config = dict(
    arch='tdnn',
    model='self-supervised audio encoder (BEST-RQ)',
    dataset='chords played on synthesised instruments',
    train_examples=52083,
    n_mels=40,
    hop_length=160,
    input='mfcc',
    win_length=512,
    codebook_size=256,
    mask_prob=0.08,
    norm='batchnorm',
    activation='relu',
    depths=[10],
    kernel_size=5,
    stem='single',
    widths=[384],
    init='torch_default',
    optimizer='adamw',
    lr=0.0027,
    beta1=0.95,
    beta2=0.98,
    eps=1e-08,
    grad_clip=1.0,
    adaptive_grad_clip=0.1,
    steps=40000,
    batch_size=64,
    epochs=49.2,
    lr_schedule='linear',
    final_lr_fraction=0.01,
    warmup_steps=8000,
    weight_decay=0.02,
)
Rows from block 4 of a small self-supervised audio encoder (BEST-RQ), named by matrix and row number. Each number is 200 + 30 x the weight over its row's rms, rounded and kept within 0 to 999. All counts start at 0.
Before each channel's rows are labels from the 100 clips, of 14976, where the channel reaches its highest value: "top examples" is what is common among them. Only what is clearly more common there than usual is listed. The data: chords played on synthesised instruments.
# conv: width-5 conv, dilation 3 (model.blocks.4.conv.weight, 384x384x5, each kernel summed), inputs 256-319

top examples: clarinet-like
conv.229,203,213,186,191,222,200,200,161,176,169,145,208,157,207,192,174,220,236,148,152,254,272,188,158,173,222,144,224,182,232,163,205,220,165,218,179,125,221,194,196,175,167,174,204,138,162,219,158,158,184,182,193,181,200,201,213,172,217,208,226,199,181,162,221

top examples: mains hum
conv.137,193,219,196,219,177,189,206,187,184,177,173,203,188,167,200,204,183,251,187,182,174,255,188,155,224,189,219,219,236,205,181,210,199,292,178,225,123,172,202,195,183,173,185,176,187,192,177,174,220,159,199,177,192,196,211,218,178,197,161,234,263,220,205,131

top examples: rumble
conv.126,189,215,207,196,189,245,204,214,174,189,143,219,165,185,210,189,236,204,189,297,171,245,207,215,187,214,207,214,158,161,201,178,184,155,188,144,228,177,211,213,216,189,176,208,197,203,173,239,205,206,171,217,205,267,178,216,182,200,189,214,214,174,216,225

top examples: thin (high-pass); muffled (low-pass)
conv.10,169,170,159,184,207,203,205,208,179,175,213,209,179,191,188,203,180,210,177,158,178,230,208,244,220,174,200,240,179,183,187,204,190,178,197,164,199,207,200,224,201,136,192,170,230,221,190,195,213,209,185,207,215,233,218,179,197,197,219,184,196,213,221,166

top examples: text has "noise"; thin (high-pass)
conv.330,198,199,232,194,205,162,165,210,205,202,184,176,194,194,146,224,153,172,204,204,206,181,196,204,197,220,148,209,162,219,205,157,236,132,208,178,226,210,207,219,196,219,217,247,156,183,216,215,213,182,202,241,195,148,196,194,218,197,245,234,181,175,210,260

top examples: mains hum
conv.253,207,203,186,207,184,165,205,214,159,211,213,203,191,196,198,181,211,208,218,208,157,227,197,184,234,217,181,214,237,221,151,162,234,259,200,200,199,190,187,259,174,136,242,200,200,169,175,226,220,190,234,196,217,190,240,212,169,231,146,199,233,170,179,146

top examples: string section-like
conv.318,214,183,229,230,210,158,185,177,209,220,232,208,211,208,211,270,182,208,243,211,165,206,189,146,228,249,197,213,230,197,189,238,200,210,170,197,238,209,82,217,170,179,188,206,225,244,205,222,225,194,205,215,191,167,227,166,234,192,189,215,188,194,186,150

top examples: thin (high-pass)
conv.220,191,220,218,125,204,184,237,207,188,208,209,199,196,183,216,215,150,179,180,187,214,180,176,245,191,184,238,244,169,204,203,184,175,197,177,226,172,199,159,195,244,211,222,213,207,212,162,154,162,174,147,171,186,170,26,215,249,150,185,170,189,229,191,192

top examples: plucked string-like
conv.106,207,234,147,205,216,196,227,303,105,227,223,202,237,248,164,158,228,179,211,179,184,203,181,203,209,210,161,210,208,224,171,249,233,161,163,224,267,175,250,219,165,196,246,248,240,192,197,178,211,200,208,266,177,257,237,157,192,179,218,208,215,206,164,213

top examples: mains hum
conv.255,227,219,216,206,163,206,178,192,181,186,180,228,204,169,217,218,251,212,198,193,210,192,185,195,171,185,238,161,170,194,227,159,213,235,188,204,183,179,243,177,172,195,175,195,190,212,181,196,221,207,217,176,203,221,206,211,146,183,169,177,213,190,203,210

top examples: mains hum
conv.381,178,171,176,194,182,212,184,179,157,168,201,181,187,200,177,167,283,248,181,160,275,204,198,208,182,164,144,186,190,205,189,210,217,214,194,208,138,198,222,204,181,214,179,178,160,149,200,174,194,216,234,220,192,164,215,208,182,191,205,165,192,151,159,213

top examples: white noise
conv.232,151,223,163,165,179,239,222,210,264,207,219,179,204,188,190,181,250,186,242,196,182,236,201,242,203,196,172,159,237,154,177,208,180,231,196,254,195,168,189,250,274,204,177,183,201,170,240,182,188,192,220,173,211,144,222,230,205,223,205,195,228,170,235,209

top examples: thin (high-pass)
conv.375,186,215,185,157,189,215,182,200,206,170,237,180,195,223,185,248,210,195,212,153,180,190,190,239,232,160,212,202,183,223,198,175,186,179,203,173,154,200,211,208,205,202,198,169,220,209,194,189,190,219,229,191,218,213,213,207,149,187,222,175,259,192,218,178

top examples: text has "noise"
conv.335,176,205,163,209,204,160,216,277,215,187,205,205,242,235,165,156,180,185,188,200,193,180,232,196,194,240,155,171,196,215,228,174,233,149,220,218,211,235,250,207,166,183,216,198,230,159,173,213,220,213,200,285,228,209,223,212,156,250,243,210,203,214,204,228

top examples: clarinet-like
conv.181,206,235,179,164,186,196,205,209,177,172,202,159,200,232,161,219,146,179,188,125,196,222,181,206,182,237,168,226,217,249,221,172,252,232,193,203,84,236,236,181,175,130,212,193,212,183,204,154,174,176,232,150,182,148,216,221,128,221,203,202,206,210,209,173

top examples: arpeggio; playing: arpeggio down; plucked string-like
conv.376,204,201,177,207,240,199,206,212,185,223,228,269,240,144,252,177,189,223,214,171,148,152,197,214,190,156,202,173,205,147,183,183,136,191,215,221,184,171,180,193,222,197,187,141,232,138,114,202,225,198,169,192,228,207,179,204,208,226,207,170,191,204,192,212

top examples: arpeggio; playing: arpeggio down
conv.74,201,224,141,208,264,169,227,229,177,196,223,264,208,272,232,127,216,237,219,183,175,199,224,231,187,192,138,193,217,229,225,208,255,206,219,230,160,204,212,240,182,204,215,230,160,108,254,180,268,208,213,207,212,222,236,217,218,259,271,218,195,187,165,241

top examples: rumble; muffled (low-pass); pink noise
conv.55,203,215,196,187,184,183,173,221,205,198,126,188,149,188,181,204,187,176,176,213,192,197,218,209,190,201,186,163,111,202,183,180,200,120,212,148,263,202,236,199,186,193,185,229,167,226,202,209,202,215,176,192,213,214,225,209,149,212,199,187,177,165,194,206

top examples: mains hum
conv.154,178,186,159,230,231,182,220,206,186,159,212,195,210,214,155,172,247,228,248,193,226,194,238,232,148,215,175,173,199,167,198,188,236,186,211,188,174,213,237,221,184,213,179,206,111,140,233,202,213,172,206,210,218,194,209,202,205,243,258,252,199,145,203,271

top examples: playing: arpeggio down
conv.333,232,230,172,175,211,160,259,215,166,218,195,225,221,255,189,190,180,183,196,149,164,148,203,243,214,221,177,204,216,204,210,186,207,167,193,178,172,223,187,255,231,153,249,202,186,172,216,233,194,190,224,161,222,216,227,207,189,205,222,171,210,176,207,169

top examples: plucked string-like; muffled (low-pass)
conv.239,215,203,168,166,185,213,223,211,193,189,159,217,131,194,190,114,189,182,141,219,212,228,239,228,195,204,145,213,161,193,223,196,185,162,224,176,243,184,200,186,227,201,190,202,173,194,204,177,209,203,152,187,192,221,154,202,233,200,172,196,166,197,213,226

top examples: plucked string-like
conv.73,198,184,276,142,201,194,154,201,206,203,150,174,179,202,196,266,202,198,187,224,198,205,219,117,217,219,163,204,197,171,156,193,154,141,185,163,239,206,196,214,162,170,156,209,148,220,195,229,197,214,225,219,185,185,261,174,179,185,210,260,205,135,172,183

top examples: thin (high-pass)
conv.161,207,221,151,198,181,199,221,201,190,206,198,239,198,208,212,161,213,166,217,191,153,228,199,232,207,164,159,195,135,186,197,221,206,153,198,191,228,217,170,176,204,231,181,223,211,206,170,167,218,200,100,239,196,205,131,216,239,187,226,173,196,217,195,237

top examples: clarinet-like; thin (high-pass)
conv.322,208,201,219,203,198,176,151,224,205,200,218,177,174,192,189,228,219,184,195,229,196,179,218,232,192,205,192,191,145,215,200,172,186,135,232,154,243,209,194,221,211,218,218,229,174,187,181,210,207,211,223,243,220,199,231,206,201,196,224,134,196,173,188,206

top examples: thin (high-pass); white noise
conv.51,155,225,182,197,201,205,236,195,219,198,265,178,238,231,195,237,176,171,233,198,223,191,206,222,187,190,223,221,207,194,193,157,210,240,176,202,157,203,205,217,242,203,200,199,222,152,212,194,197,220,215,225,202,122,146,230,194,184,241,159,170,209,206,212

top examples: arpeggio; playing: arpeggio down; horn-like
conv.107,206,179,192,246,233,214,198,178,203,210,230,210,211,154,251,186,195,210,210,190,178,184,198,193,208,211,246,207,184,182,175,213,117,151,172,202,212,165,197,169,200,206,177,165,225,201,185,239,200,199,178,230,207,198,189,225,195,159,198,224,217,187,199,162

top examples: white noise
conv.62,210,230,191,235,217,192,215,227,198,163,239,277,212,244,209,178,245,196,243,215,158,213,241,243,213,178,223,204,178,209,236,193,219,221,214,228,239,196,198,175,209,262,216,209,220,183,219,172,251,211,191,172,196,211,191,208,257,217,204,132,227,213,170,238

top examples: playing: strummed; horn-like
conv.3,194,136,155,225,220,179,207,197,129,179,146,188,190,208,156,168,184,241,178,208,227,210,206,109,195,217,170,224,235,191,200,200,168,192,195,155,142,244,191,224,163,127,175,182,168,153,201,246,188,196,196,220,204,210,240,197,159,214,236,258,207,155,161,166

top examples: string section-like; thin (high-pass)
conv.301,207,237,225,193,129,159,221,243,225,219,172,212,160,174,159,206,148,136,163,268,152,168,188,169,199,194,170,203,131,185,239,166,195,174,193,196,270,205,258,181,211,235,176,235,192,232,137,236,192,175,121,181,171,210,128,198,205,173,169,175,168,170,169,187

top examples: electric piano-like
conv.84,190,199,177,238,227,184,185,192,215,212,240,197,234,219,221,228,231,201,245,203,204,199,221,169,176,210,244,161,199,169,188,177,177,250,180,209,214,189,187,217,199,216,150,200,212,191,202,214,207,230,203,223,208,188,233,207,166,200,173,132,181,182,197,190

top examples: muffled (low-pass)
conv.293,190,211,176,171,182,223,208,237,216,181,197,176,158,185,155,153,186,171,190,220,203,248,216,148,205,245,160,246,193,168,191,175,202,156,196,136,244,200,199,226,210,159,186,219,187,187,220,225,187,215,201,233,209,195,215,181,182,218,193,213,181,174,203,175

top examples: plucked string-like
conv.189,195,246,182,181,187,174,229,249,166,230,228,222,226,276,198,198,158,207,159,202,193,189,220,203,187,206,166,250,216,228,170,208,249,157,184,199,286,173,255,177,164,197,255,305,183,198,195,164,238,198,207,248,156,208,210,202,188,199,226,197,178,219,141,209

top examples: rumble
conv.209,189,195,225,177,170,200,182,208,192,182,174,181,175,203,195,190,173,188,169,274,191,224,205,178,191,189,175,247,196,208,211,156,122,183,164,152,193,190,196,191,154,178,176,166,201,161,146,199,230,198,198,169,185,215,193,187,174,190,201,270,229,218,197,192

top examples: white noise
conv.83,225,240,181,182,160,176,243,187,177,206,179,275,199,171,198,172,195,215,196,209,173,188,197,215,182,179,194,217,207,208,201,218,264,185,148,227,204,188,222,194,142,167,187,198,237,182,179,176,328,238,178,288,180,200,164,222,208,195,201,204,186,208,140,193

top examples: playing: arpeggio down; plucked string-like
conv.235,214,247,176,186,232,159,238,238,131,263,216,236,186,207,214,170,233,248,228,174,232,216,242,165,267,203,165,208,168,224,227,160,166,155,163,217,205,244,242,211,160,223,232,230,200,170,134,233,230,207,172,215,230,213,204,214,202,176,185,202,234,211,158,208

top examples: mains hum; muffled (low-pass)
conv.350,193,205,169,224,214,195,212,240,165,185,155,237,158,155,186,112,197,251,170,184,182,252,159,166,169,196,134,231,158,208,183,217,202,138,188,182,198,200,202,213,149,204,161,219,192,180,173,213,191,139,118,217,183,238,231,183,201,206,169,235,165,210,205,217

top examples: mains hum
conv.240,173,194,150,207,204,216,229,199,185,203,153,204,202,232,205,178,191,227,202,184,202,197,238,226,172,212,221,187,190,203,178,190,206,240,180,189,103,226,222,226,184,153,190,160,224,181,192,207,205,191,171,198,198,203,195,218,158,211,240,210,201,227,224,200